config.yaml
n_mels: 64
downsampling_factor: 8
encoder_activation: "relu"
encoder_dropout: 0.05
encoder_inner_norm: false
decoder_norm: "groupnorm"
decoder_weight_standardization: false
eps: 1e-06
max_steps: 14600
batch_size: 64
epochs: 35.9
warmup_steps: 2920
weight_decay: 0.1
Rows from block 5 of the encoder of a small spectrogram FSQ autoencoder, named by matrix and row number. Rows with one number belong to one neuron. Each number is 500 + 25 x the weight over its row's rms, rounded and kept within 0 to 999. All counts start at 0. Numbers have three digits each. After the name is the row's rms in percent of the matrix's.
After each neuron's rows are labels from the 100 clips, of 14976, where the neuron reaches its highest value: "strongest on" is what is common among them; "band" is the frequency band that holds the peak. Only what is clearly more common there than usual is listed. The data: drum patterns on synthesised drum kits. In brackets: how many of the 100, against the usual share in percent.
# fc1: MLP up (encoder.blocks.5.mlp.fc1.weight, 2048x512), inputs 256-383
# fc2: MLP down (encoder.blocks.5.mlp.fc2.weight, 512x2048, transposed), outputs 256-383

fc1.457 122:492513500460498454479508496519502485478530514489524543508474510516521526502466516482488503520487506520512502492471509512480497524489455503533521513527507510487539495483523502487531527508518483485452518499503473477550523491569476465541504509492473524479497470486510471520519540498537475520505504472500524469465435525497483515525505482523490480489476525517503533516518453510515507502499
fc2.457 158:491497483496504510521488474490493543514495488491510462471512534447470505492530522488496489517484516498491485507506512482477508498508525479507482507463491496519511499527483504445508495497482501437499499521505527497465481492529529535487532491503479522505748536524546509491511488510478501502512509522490506506498532508511506503490505507505512553476480486495515509477518503510488519514487
strongest on: reverberation (60 vs 35.2); text has "room" (60 vs 35.2); text has "reverberant" (60 vs 35.2); clipping (35 vs 7.9)
band: 0 to 250 Hz (99 vs 12.5)

fc1.438 111:507545482482491471497484516486491451461465561529493510531470499488470486453493522496516529508483507471489514506485524509522460534494511492495542475500543547524559463520482482474480527536494534477479491535548581513518453502502521523493516485487540513474500519460482526523513501493540488478509482534493475496491479518512495525502512479473512502483471507454490503526506465514489477506476
fc2.438 124:472514504488516495501493489520481539470496517489528485502530491524463482438503530529533515509507465516506484497474517495486492501507520521514499474492547545469529533489508549502542544477508451475486498519515509494516525472510496490518521448482495475506650478505508495517505508525483439528503502506510528499482491525494470459484530541496465489507515511486474520546523450508478521536515
strongest on: snare (97 vs 50.2)
band: 0 to 250 Hz (100 vs 12.5)

fc1.243 088:490488524497465492483467506492545474527497518539481503471516507502488551497464519525514522539502501522517477480514490494498529530535438539497486483514494503459507539507462547471478525492533456478501473464539505508523540521548496474462510513496531513539460513476472483464510549470478536510509501505535510529507493517503502518485534518494544540513472505495528479523505530495529487471512
fc2.243 076:521520494442490474500494510496526451517481477492520568503514512515513508504510497510523515486498497490490526494510497518482511499515503589483498478490523463476487473499494489507512513508508461444479498495496537509537490508477503518563494531503507503498335502491515501475483493509504507515528471521491501404445487514470491507521488479504510494496482497523523505498533504488499474501495
strongest on: thin (high-pass) (79 vs 12.3); tempo: 70 to 80 bpm (28 vs 10.2)
band: 0 to 250 Hz (100 vs 12.5)

fc1.14 115:477511495472466547492473481483525482513486534493500489518453506528490511503471499551491532514527552536531518480487503568451473486492508496521547473474520531523517511525513531472530542514524507502531504506540495555534519495515488520498494466529491537451482512493494544509476481494521498488507468519507526513504522496509488531470510496539501490506460539503491471513480518507522499486508
fc2.14 116:516503515491482479526480478504461579513483505491525485493536534495469452462539534498524507523527486460494474514477536479456505535491535489478479521460519540507529489504513465510553511470532479495477500504502517470478491497507533520459526482469470474502533528505526495488496485526505432498526497502512482517492530504493496451486544491504487527504515523509473513488499485494482524558506
strongest on: white noise (49 vs 7.4)
band: 0 to 250 Hz (100 vs 12.5)

fc1.342 090:516503503486525533530520487528525458499504474530534551523493533479510531456497463482523500457495534485490481494489499503490508475503473522504550561526484476465470519503527500532489492479491521479518502492504498468540466519537473477487475507502520494483488539517501537479491497506494495479477546486526490465522512475498509497496505467519517494461525490518559461491494494472519491485523
fc2.342 074:503474542496506461492546496522504478558522528483497537509504527504468516490523487524478479482506495479473561522499473516486496528512503537510504520524513508494518527558507470486499457497488501446492486530526495542547494547497502504499446544517495513486435499509492466544479525473505485515502522524510490476497512517460501491562501471497515509503467470507504488474499535490531502485467
strongest on: thin (high-pass) (68 vs 12.3)
band: 0 to 250 Hz (86 vs 12.5)

fc1.15 094:489483513484492484516477473504505567483502540529508479484473529518459474539495517472512464486532535536502455480526489499535480514560446489506541465503511483510500516509518479515500511470493469474525516489532505543535531518498511485462513523518507500529487482467464501546501483483529532490477490495528541458488463536510497523510480494490470467549525533470496508473527518529488491514501
fc2.15 075:548520497615499515558529524489541477527466509471516503477489487522510523516522509472523497524469498474481496529497503491469541526524449523523473523514482495488493485529494486487505446518502496442506509512494452489492479558515490465442486522498520509483504527467460487467481482489480505490541502512459487523504476505532551524494521469488507533501415477524516478485469550505515510489470
strongest on: low tom (89 vs 13.6)
band: 0 to 250 Hz (95 vs 12.5)

fc1.317 139:512549560534461542503544465497521504484484523514488475447477482489517498491474501479483532512476494529479507497458509469473530494512514523493494525469520487481531533547475533546479474476489506516462486462480497439523515479536503517504539532472501480504474525488478529481483465483471524492515527414454519488488492486523474543479459513494502497523543508506514510481504483505513498467541
fc2.317 166:475469475482527474494495518519463494514534484503495555536514519456490522486490485504518478492494484480468517503512506504507445495530462509523490500540493517507497466498505477428516489471493518480496496525542500537530483518524477499507468484527483515487663515492516439537509547501496482535494494533565505500499484508473509504535544539479484495495456522519465498548501577490501519520465
strongest on: reverberation (60 vs 35.2); text has "room" (60 vs 35.2); text has "reverberant" (60 vs 35.2); thin (high-pass) (47 vs 12.3)
band: 0 to 250 Hz (100 vs 12.5)

fc1.579 110:457486514535475542499490488501511534507504461531523481501498517499503497557518491513522508491528451522513471477474519514506488493512522491482535484504524466495490550520536488522482503516514488541504531534475501470527507517534455502498492479498455482514470508463506494489516491525503510525477528495515521519504514460522517491486462503530468500469519475553519521529526506518493501476525
fc2.579 113:497484539544462500477548490505512473511504446527473513487495505495500483465496477514449505488507493498531537510514490514507538505471490521506511538505529487478473541492498487489459461486492560450518498504494505495497493498413512518525471489445502531475511501505512496488496522469479529459499535467479451538552532491492493533563476496457466511505439544525525506453501552496495504464490
strongest on: thin (high-pass) (42 vs 12.3); high tom (37 vs 14.1)
band: 0 to 250 Hz (86 vs 12.5)

fc1.611 146:499537590495517500523471522546514464504499528483509512514502484537478496530492542511486519472470443474505503538490536444506539508525500490482500533435483518521520458492499522526479496471483527512493497474484470483508523491512459492519491466487505480524483505486487507513482485470509491506517490488482496479453501514522487483455466481520534527484543513507536504491449465521500484535518
fc2.611 201:489476463443487481463443507493487454479524512540461504509476487483525513501478481499506476490489533511476534490536463520541490464512515501489500412518508500493476529497494517456497528534531514533546523499491523538542482460476508474522491534513501510479551469502580504491511537515560496502465468494530510480493511499486468483538514549516510469523523505487460505531530473476524474458537
strongest on: mains hum (34 vs 7.4)
band: 0 to 250 Hz (100 vs 12.5)

fc1.371 111:491503479424488481480482497525504479498465492479483485495502532461497520466456469507499478518516492513535491512522482494534497495490488534509518491519538488497505497492506474493497558485490527479516503492533523501478517479493505446522526460530483462540468503476534459474520521450531498490535506486518558453492460513460447471522535489507495474507515499480495472528530462502492488496517
fc2.371 105:507505508540535520540495508539508485482458496469551498460526476522476507485500535497526529529479511519499441497470545502457484509516480520531531505473507515492495531511494552507536480569526463496495484486469480507496530514469490486477534493459507494492573514483462516513483478508467484524523500522489525514510501524527519511452549543476474517507485496526474484519485501496464508517505
strongest on: snare (78 vs 50.2); high tom (43 vs 14.1)
band: 0 to 250 Hz (85 vs 12.5)

fc1.464 103:499438495496510496481514468522563539461513483542534511462508477483533492508499472531496455508496478531549462453495487523511462541479497510542489530509511481499538490472515476493515529531498454529506494514497499511523478464484491526500503535518478515485490484505485505539492505497500494530539498497495509485506493509507500514540461545535524484542465499488487542502478500456523439489516
fc2.464 109:505532492530443529504493498490457472479510494500487488480500460535508521449517487511459477545522511499527538506504483502545543476470525505500500493494510527500489490493471544502482501497516523471514519479504511472455536467425522498514516465424516481500487470492519516458526498502495511495535511437471496502519511515535492481520533494442479488480503490488527494523525491518507526488524
strongest on: white noise (31 vs 7.4)
band: 250 to 500 Hz (90 vs 12.5)

fc1.519 084:490539485540499468509507512531528502502519504522511479464505464535518518476475473488492518485487502507488477476497477523475515467511483546496510485491529513473496499538482472517545507513469521545495468525484527483499477542523481485486523469469530505468493488458505513472464483491489477499479538523535529497511480522537499523482543514482504485513528468534508470548506523495499502528506
fc2.519 038:550481547490488481522553509504465490543503518483516497502537498480503509500509501502503479521519517474478559512502477498525541493515488505500480526517455498537491514541463477472506465502510485448552477516493525542485518529467506483513482538468509508459451503481501461520499501484489517510526523485504510514497526537487515492538503486466530521496445485535516492482492544496535503481454
strongest on: high tom (34 vs 14.1)
band: 0 to 250 Hz (86 vs 12.5)

fc1.514 133:517502546477536500557534499529518525522433532463549488492506490522491502494506542471489523490521485547493509485479537505517501499492486495549543497473487506479522553520493522513503499493536481510486517517476522558522487487554485506454487487501517514489489498469510479548514510496490495539478535476521534510532493541496496473497542539480523545492470489535486501474506525515471476524481
fc2.514 175:450510502508506513475516492502494476491594458509487512488488535499495524510520510533482483497501482506499511504452500517514481500497497502519480508511541516480494523515508508493525510505475518470449502505491501512526460504544496506517494507476504524507646540552462488534517530430528512477515506528518477428442485508512490532513495497475469501499503484515511500494526502514503507479513
strongest on: mains hum (34 vs 7.4)
band: 500 to 1000 Hz (42 vs 12.5); 250 to 500 Hz (38 vs 12.5)

fc1.287 092:517499514495493446470526536511550495533501493493526481522537468501527522491522482539479544470467524528498525498502491473462489505508531500477515510525570495526480505511530503481491471529507459453474466502520467487555506488476498530508463477544489519503496493462514517535474483496520513490476511507480532486530462527482532483464536531506508496548491485496487532535507507503478515478519
fc2.287 064:490516528550485515483506477506477467553551465506506534472511544504481474443532521502445529553507506482521514515472513493514503524455499528466510530460497517502514503481505514520517476494499514441481488458521496479455547531466503526484502483466495492513531519534461508516482474464486495479541513498484496512541506494516518483495486476485471486509471528491519499486507492545458543517469
strongest on: thin (high-pass) (36 vs 12.3)
band: 0 to 250 Hz (100 vs 12.5)

fc1.533 094:492507461488544465525538457483519516467504526510491482530460527469548486481505470528506528495531513533512531516487546468450479510532520521490541481509532511501507554472535506491506464510461468483533485535474516501498513497492463539554484505467487535513477527512519502480491533544542471522460485480485544464467509517460487520494465508526534456532493478518481534514529526472550517469524
fc2.533 080:516510503479498477492499541518480441485515516502483544485496463490495538509462491552512453454465540474487516522540478526499514505514474524475491491544545505510524448535473497473523476547499546475552517510522459515523476493440519463554468481488517501503495461467546502492537526511466483506515508490529503485503479516473472516542487479499529500469473493536496492519510507477526451471524
strongest on: white noise (44 vs 7.4)
band: 0 to 250 Hz (96 vs 12.5)

fc1.748 087:530510549465542513528518534485478533515451509538457518530475533512459487528493464485530497525531524486515475466479495469538490455509523510534533480469499533527472472492512480481465514453526532462485494481483477493536538474489464460487507473504528482528463538473530500509498520527480542544465529542498524531487445476525485482483512498521465532495472480503502492521486466538479494488510
fc2.748 057:513526522560459515492516486506517441525495535517479510478499471510515499477498493521438502547526515499509533510484475528533530492439502537486511499472537494500498502529480522526472448511503503456523468483480512505550529484433530504492492511442510500492469481479509511478499519483502532480549514447469491503536516532522496529545489482482535469505467490506533487483516504518492512439506
strongest on: snare (77 vs 50.2); high tom (51 vs 14.1)
band: 0 to 250 Hz (100 vs 12.5)

fc1.122 084:475527488459535525510502511515521505526512555484495487475502479481507476469481531508504476468471480480537500486516490467526469477483504462541470500496480520529533540516514485528528463515480463504523462487542485526485490526483470508513479476499532532498506536488460484532519473485509497535487502536528459457456512461494518480459479502466541459517468503535480523533492452531528482499505
fc2.122 057:495451555498519483492569518541509492527503551465483492506503481527495500490500484547456474458499500508514592516506494523489504501519537464482529518524497500524507516483503490508476461497498513521547480489488453485492512488452485486514437473493492480513580493518484499530499498498463497502461503513479472530522537489454471489528494502522512495497522492557525504484490563487538520461500
strongest on: quiet level (66 vs 28.9); cowbell (41 vs 13.8); tempo: 160 to 170 bpm (26 vs 10.1)
band: 0 to 250 Hz (100 vs 12.5)

fc1.78 093:504535480529493497515468482506540471512526528527507472482493526507520475533481509508482525518485530502446500468524520509475487516526474486498478486468471509486509506512550466496514529526458483505525533473532534479484514505455506515468450505478497546462492469463472516521537469534512475531498468557493511478473466515527524511482555529501564537531485494476487504490478479456538479486472
fc2.78 067:526514532582494528532507508493490482527512489496530523485525501487493504476528526485490503568511489492486442513467511480508510509502454536514501515500466518507501492531475513493500469494472495425493503498491478502465525548480497500460516499459507512490533522481466488515478496452470525496569539495470497483505471542553540495488490509459489518491440486517524484480478506530464519503493
strongest on: reverberation (66 vs 35.2); text has "room" (66 vs 35.2); text has "reverberant" (66 vs 35.2)
band: 0 to 250 Hz (87 vs 12.5)

fc1.444 082:489483475472466492493530503530470529489454534538532487468503467497491493522454533484519547464513530483457530513539490526512538502496472520539458524489477478502500530471545520526468504492464457516521460473508473537493509498489468484469507519472511514541513470473487499485539535463504514541488487489497496471501503497522504538453547498512508550513473528462533460460484489519489491532458
fc2.444 027:509516525572479500483514503501499487537537470501475525475512522496472492476546488496473484518530482477480506513464503500497485508500471517500501516521479517510504489550471474510483476479483521471510479501500515502509513552454512528490485507441489506468585510518476485497476514470501532480535519522484485532550499539506522502534518490440464519493450491507519473451487530511501527488478
strongest on: snare (85 vs 50.2); breakbeat (26 vs 8.5)
band: 0 to 250 Hz (100 vs 12.5)

fc1.546 103:534480537504472523500497514541515500527458484526509481539535469500503552547466510554503491502507500546507485513529512492499491464504464468546555479536483520500495538482512566508453480478486522562522488546440490499534526516504476477458509513544545516507471482449457525477506525498538497491498486483454465459492493445510475523513499490499521483477488517544507547485459515527539501469487
fc2.546 109:508500507520464480479524469490472516540519465503486514498484550480514495513549466489480474504507492455516494510496494477508525507474488494488487552483488511528494457506514407510482447494501507502492523484530520493497484541451496530467470497474485512542520536538480482475483495486497502467500501523498453488496512472504533505536485443492468509513469490504502496450492567495505513485482
strongest on: high tom (40 vs 14.1)
band: 0 to 250 Hz (88 vs 12.5)

fc1.379 083:471493535505503470507500514482505528519524514460475475539481468533505493489527519509500511492479518472521476501534533535475515520474499536509516509484508509504476473472459470511537470478461515537475496465461521509531471529473520496463470461463485493469478460520460538468517514476461479540501511489460531465458520464511514533492540508490527515529523520474490497507503535483518493465463
fc2.379 014:545508501549486519546487469491506459526457470500547489467479468493514516489528541456452512524482489506497468510479524457477527515485512544525459513455514499493484522533502527498525510521513476481451487502477487497472518492500537454482536537472497524480495508464478525462490480478501548477552543462471521501531518545539508503468469474442499520509502466474537490474470491542467513515495
strongest on: reverberation (85 vs 35.2); text has "room" (85 vs 35.2); text has "reverberant" (85 vs 35.2); thin (high-pass) (34 vs 12.3)
band: 0 to 250 Hz (90 vs 12.5)

fc1.403 082:480471465492516515527525520541546505510462478460483465470468507537495491461469496488528505499472499484460518530473471501487543528501483469485459498463495520508495481477480495503462479512485480540515511517517463469542532537525478462469473485514540521485474492505501469477513455531537480472513535478488496478525468460470499458490519454535526475474506510469524508537463497494481532524484
fc2.403 038:495524514529471521483551514501495443503509462497475506476516477492527526500500496479491485492512518501508531507497475516548519478472511510503524512504458487518411541493477506490459472521488534463517479516474473478465509488416503481519476489433516527504543489510501483480496504485462600483524502471478482497482535508522509547530484466465493497529483477517572477514512500516510488458486
strongest on: reverberation (62 vs 35.2); text has "room" (62 vs 35.2); text has "reverberant" (62 vs 35.2)
band: 0 to 250 Hz (96 vs 12.5)

fc1.569 122:527510536480505507516529483493548512462500513486543490490519515516459484475457523505495472450519496521492470535498523483469517547521470536538481502517554492489569527517501489505481487546511508494531514477490514540542479497527491488483532522485530501498461514472499496480503527474491495531526499499488535506536466544491493493469531485517515536519487504520494512507492493501477478543517
fc2.569 154:484500495520492495491497524478494471500533483492484523515481490515549528513508447489515495493507494515506507512504479515530488452569444498504529469558449495486455472456511494497513484480500516491467510475512466475486478560503499449511485495507500536494562501470476486529510514452504537475511472517510459425441422492500489548506517494504484479530468495516531505536487512474513494510504
strongest on: reverberation (72 vs 35.2); text has "room" (72 vs 35.2); text has "reverberant" (72 vs 35.2)
band: 0 to 250 Hz (65 vs 12.5); 250 to 500 Hz (32 vs 12.5)

fc1.326 108:468483540501512484537538444526483519531492501492529534513533491487469523512498490538467521507527495494503444512490470518522498497488474500540532507506482538513515516523524527472480500524484481509527532518482529500524507458525495519503498531533498532518477510459484503537492477484494499536487531504471469463492494489457501526487508469497488488500474487534539545548509482512491511545535
fc2.326 112:487515495491478510482455505491506549485467501505491494480507534509513508509526481495572510518479516506503409458506506494473466498488465542487493522456507518476483474494509506505512508497501511477431495491486501521523488533541474488464557519506517521473588529469443519497481526492543491514497492533502516505473505504547547527436513491502492475533495495458476468494451442539455504534500
strongest on: low tom (53 vs 13.6); high tom (39 vs 14.1)
band: 0 to 250 Hz (100 vs 12.5)

fc1.134 083:468485538542481471499467472475478536530498492522541530466499462476530481482482517487460487488469523505483491492478499526507544485477526473485544505512476508477477529510483542478511531522537457475487512535483530542541513499522532510492501489509463513472459542520474463499523526536462499542483504493481484504475465520527483472458523467490521500477506470529494489532515525468473502486537
fc2.134 038:452490519529521496481525512490525503523526455519478510518492519504506544507515474487508484525520480535486498491505475500521451474531463477530521497546469497499474573514498501476470490502485513465495491515503493512493506551506485479470489516504485526487550505519464455566499523456499535486507529537504462453472473488497514532517485509480438521511476491493499506472483544506507484478480
strongest on: thin (high-pass) (32 vs 12.3); mains hum (27 vs 7.4)
band: 250 to 500 Hz (51 vs 12.5); 500 to 1000 Hz (38 vs 12.5)

fc1.430 145:468487551462504497512532498508506533476513471503458456525515507452517483526487499533471503493556495505498475501479497452493495489526543482484473464479507485556518516517447498516466531512492514498509488521469557529504480473498510517506544483526471488525466506484523506499538460486527495484504531474518517468493492514476464467510477494500510523502542522517535546535561491505500534495539
fc2.430 176:518503486550557499517508510496535483509496502506530502476471512502504505525522493486534488507450539509519471508479545492490494488545454501538503512484509516486488499524529501489473442559462475483488518510478450533539467532509460487470481498518528505500625568494443527514480508509472501501506507551485500476473464505524532527447517508521494493506457480524493466480457509498503463501526
strongest on: low tom (42 vs 13.6)
band: 0 to 250 Hz (100 vs 12.5)

fc1.602 088:468528502461484520513518516517538532524460523498530511486525489509516541501516532483532536525490489506499499462513542531502486476483496493523472514535527503524482507493471482520475471539481505498512530519536523494546499530536490461466535517484520465503496496507475489547511525484548521531520528477469519487477502469501468525467526470510483561477488511519530523472463538499524524538542
fc2.602 052:498474499539495500496511521527544512466543485481478508504476509522478516499520464523508497445498503496513491484513480508476508516546444511486527508541548488481518479476517469498505472480490512485504514486505475485528471536515507502525486488524512495517657500518484506501512506491509473489478482511486479479470482472521501503509481493535453524492431511535500531478488534479521489467515
strongest on: snare (81 vs 50.2)
band: 0 to 250 Hz (97 vs 12.5)

fc1.567 131:483507509429511477511513506542516489474525485518502502521525475523491472497480486536481486486479516498507498480498486530475480490504478495515485456513523511520499512542481486496476501485495505521517471529517548519494500446508524521515515455517512524504508481478513488496495487480484515480450509524544526525521479489477487496493503495542506503475495511474571492479523511500462474445456
fc2.567 162:541510499510516489520463513433509505478471500501545461478487460474485467490519524487521500518503525479491479514482548453459521527534510474486473466489499496531525483509487511470574511510534485503490489515499488501484478492492510485491512512494500500495538484486513518451530466548502461481512490477485509512493519512504485475462503457519521507522509496486515503483465446462511461561498
strongest on: white noise (30 vs 7.4)
band: 0 to 250 Hz (100 vs 12.5)

fc1.687 084:475543525477485497496476527462520451536532491465513474531487536543484517468523539515539470496486484528468509526473456532501474534492460491457494480523467521517523490466469491504513483483523517476485505545489468505489479508487456477497498468494496542496488497492535475495454536498514496502504496534484509492457540528459477497475493455503529538469454461541529529554502525496508539502477
fc2.687 028:509475515512483511513514494515492521495468491486500462472524508503512477486524528517471505555485491526499469492485471492475537497451524503525478482453527486491529529473494527505476535489506489527520468504451547510510507492499543516465568520485512499485590501491530513480532496508522480503491515477478521494537547518514506472534476512429465483475547530511491527521528480518471530490508
strongest on: thin (high-pass) (44 vs 12.3)
band: 0 to 250 Hz (90 vs 12.5)

fc1.751 101:450478463487496454495480482467490554470512504494524512528485530472505498467462542544504534466513473507493471463504507462493446476528504487543478506502533474545533471531462472498515492473479519540537498484484508531477526518485489513495468467532475470507469524483494513541499516465549468492497497486498519519519465487464457513519539499520525492465522549513502488546537521462508476474551
fc2.751 098:539495481582520510551506533503549522492449513473522500484486489516506530517508513478562502494456496497482438509507506485447519524563432528518473499525505489473496484503499501475527472523503474475502513512504461494504465572570478455449513521555511498484504523437465497487499481509490479513500485536474515505480445509538548497465512488517511519500411506513499500528453521487506510510490
strongest on: low tom (56 vs 13.6)
band: 0 to 250 Hz (99 vs 12.5)

fc1.306 103:517516541537485504517519454514562488530522528466489512500505489495498526467499475529485501485472466527510506506501463523529515507494478512510509552505532475511505516528478521517473516513506505499499472498499454517499539507514503475506466501474507472463463522457499467481519506501526481516518531465473463503513447524493508553488444479466467457486463494515555522483528527534457517495510
fc2.306 100:511480494436533467507512516505474495489477553498511510527497497487484510543503476505532467416470533478472525524531500510474508502545505478501465503523473523539521484526518465482538497498502499508525497539523482522539477515541488455530470493550489495501556502485503472510503515514494462530444489524544491496474503507455483477489487494543536494490491473522453486497492522469543493502477
strongest on: low tom (31 vs 13.6)
band: 0 to 250 Hz (100 vs 12.5)

fc1.48 086:501477463521534539525498459521541495498480542536458502480462471494530525458465524544509482520497535540462533452479487482520499469481513528472475492524525485537508476526488488471452525515502500533532468488510506470496480505490527535485452462534497484534510465534455532529495494473541487459460522509505481534477496538521526504507511523507513493515509498532547482502473505532509527465514
fc2.48 048:500540530501454520488500464507432525502492506508503474501513526491481464424535538473470532556520510500516480491464502465494485516449548478477468494439493535513500530506482529515505508510496493476489493489522553492456550472478522542481563504504501487494512512527505519492499460514491468499493504482483519538543526508529523467505515482488500484508523532455504477527535463529456546535493
strongest on: quiet level (71 vs 28.9); text has "noise" (39 vs 15)
band: 0 to 250 Hz (100 vs 12.5)

fc1.219 119:470496542463540455522514524524519546484475463477522486513531493504493520525475482544510543436479498514536486497496503510489493479542496494467521497496498459566514477442502469480473488486543486494498511522456501453491510502471492474503499482498513503539484468490488504533539503485473523498530524469513521484504444529500512490514525551483504540509515481534495519493543482530537459493497
fc2.219 131:519492453486485490504449478462474545540507465504525501476491548453503493479559523454498502554458506465468470493489530480499478504482498518504474493469484510499479482501490470473534527502489487519489538503531536497487488525531474513464529532497491515477597549542511489497462501500487502472521504533508527497499498518526560505474492517454487524504502518457479472542487469531474534565482
strongest on: mains hum (42 vs 7.4)
band: 250 to 500 Hz (96 vs 12.5)

fc1.548 085:502511508472504530467463487503499529532461532489472485491498490487533518484479516474485521466478541469523458460514481531526475523514523511526470471535461537513509483483488476484489498532485533508511538486537536476505495481482512483451488488471527480514503528452513506543488509501480492473535463508463530551468490464538525471481511504527511468502505491479516527497512532494509474509495
fc2.548 053:488480509474517507519497491503483536495477501490533453518510498488491493506517525524545506498499487526501439499503515498416495524530512462518470493496516487486534498456498521509525530460506484539467513496498514496478445496569512495512558485519482482499514507493497526513525472543481441516482475501505491512488507519511495451466456505503509505499517525493471534526498465496476512526513
strongest on: quiet level (75 vs 28.9); white noise (30 vs 7.4)
band: 1000 to 2000 Hz (32 vs 12.5)

fc1.135 119:461460573467536500502494518564511514507515498522503501510495505460476529521475530491473463500453529488488458513521501518512493515477456511503478512507516497534483476529501498505476547490492506508499518517511509502480464461484522513483535511486530498516503518461518502546493487484513488529489519503536451471462458528513520475476528533499518524475473482517578537500481492462509468524495
fc2.135 140:483502477468447516473440504475495519452467499527475458504487511502523488503522466491530514513478555504511469465518491509498482471470529484456505478453519510483464473466495536507524507527523522521461520466505509500524484471500502497491557510527500514516555501487513547486507514526539483476463460467491502520500562477536511491489488463532495451525530512442465485508506451520477482483531
strongest on: snare (89 vs 50.2); low tom (40 vs 13.6)
band: 0 to 250 Hz (100 vs 12.5)

fc1.19 130:486487487522504470524527521513556524455531493502515483518504508493472516488497530541530535473502500493498490522496539462459519514551477542515479522498527508495519478499510498538466498500500532474529504468507482521552525494471467520485508538488525471532456504482515492481506513456523485502535505479481510517523480540522513487459469499530486490483497511536506529485480527503476499512512
fc2.19 170:515494481500504494523467553471522502464484507488515504501493487520537515521501470461570514465452516509461465491524517512484482480587444493521495443562446482491453486457491475500519487513511488525511538473497488482496468558544492447498495531544503508496550509453490516491515480498505518481499456533504481454447428493511519526482529491511491469528473520510507505554461509477507455516526
strongest on: low tom (31 vs 13.6)
band: 250 to 500 Hz (68 vs 12.5)

fc1.695 095:504475559543534515556513476480547543519465511543542462469462465535551534547512492469471487513519500509484509498502482522515481515528440521521501487530520500500491538518533503505465477458523483493458501499466478505500554494521519470502498529477506503480494477500530484496501552493482519537541548480499515423495437505536493491518511508465491467538473449494514496507525506485486530519493
fc2.695 077:516458497462539459486525490499431489523512510511509513509483537462488507521505489496490455488484520477481516523523488502488518506514497476500465513483475537545535511540542468454527501490506509490496480542527490534521475527539488487503495499540495497478648511527479460511506510496509467517467527495562516500498527510470494474507477506505500483493503479499464488473498524479521517490458
strongest on: muffled (low-pass) (31 vs 12.1)
band: 0 to 250 Hz (66 vs 12.5); 250 to 500 Hz (34 vs 12.5)

fc1.34 084:500515534457533465538470478504485475523452476462490474486504502525485466536482480506479483453529453521502474461516511510476451483528484486518506499492467472481482545536462502477493526496463510495504536500513541492482480496509522493467477485532515458522498483507511486460475492508463526522473490492510501509517467535470496508493452530515477511477501548463523480475469506496444520485479
fc2.34 051:500501511476452509474482476477476525485484484507481444489488518498504459457546484487458526513491516485519514468478507471499514496461564488476496488451510522492495503481482507515514503518509504550504513472499518476496518462440525544504535503481501497501581497557505540454500473535503470464459513463460506524506558474523503483515496465495477473513557533483482497499511494523488512482524
strongest on: thin (high-pass) (56 vs 12.3)
band: 0 to 250 Hz (100 vs 12.5)

fc1.697 081:536496480504462490515463465503500515470504481498526546466455490529533497515504502515478482524534508517496461493485474486477535494468480491521494464487495468525514506547511488473492484502522499494455460461506488475509543498477513475542474524488499492509481479452530479502528525472517535472519480531515467483470515506467536521480462483463465534502519465512470498516536483487495494525523
fc2.697 018:515503525464501428485502484515466523541503520507496519520510550497500507490514472521508480527528494472497462514494487482533494495513492495497505484512457531500508498511488485466502510483519488485543470536550527527517512528461476483470500499499470508471527478508494437501498524489508501519497526524557486486521497500430504498516537488500477493487520491451452480502503508478510506542423
strongest on: mains hum (26 vs 7.4)
band: 500 to 1000 Hz (43 vs 12.5)

fc1.163 093:499512526515493488473479487538522521505479529467480508462520476508512489535468537513488533505483519535483501462503519504509464506490478515522471484513516485506549533542506502488560497500506448475465504504493467495549542507483518521452514483518521479505466507446487492458519491546490518539529471486502532497470434501523479529507510490452484553514516485475547520500517529496511509482458
fc2.163 078:502506510505527460526523516505458448530484516500519520538510492500459528516505487500500454488517495504484511533488500507499494494526462497526477492509471541534530510541508500480513480467481490455512477547525445532515509525510481440490463487514490504495649485469485450527502516468493479523502530517533510501506465542473492484493471516499506500501446457510478472502482509508525518513458
strongest on: reverberation (70 vs 35.2); text has "room" (70 vs 35.2); text has "reverberant" (70 vs 35.2)
band: 0 to 250 Hz (100 vs 12.5)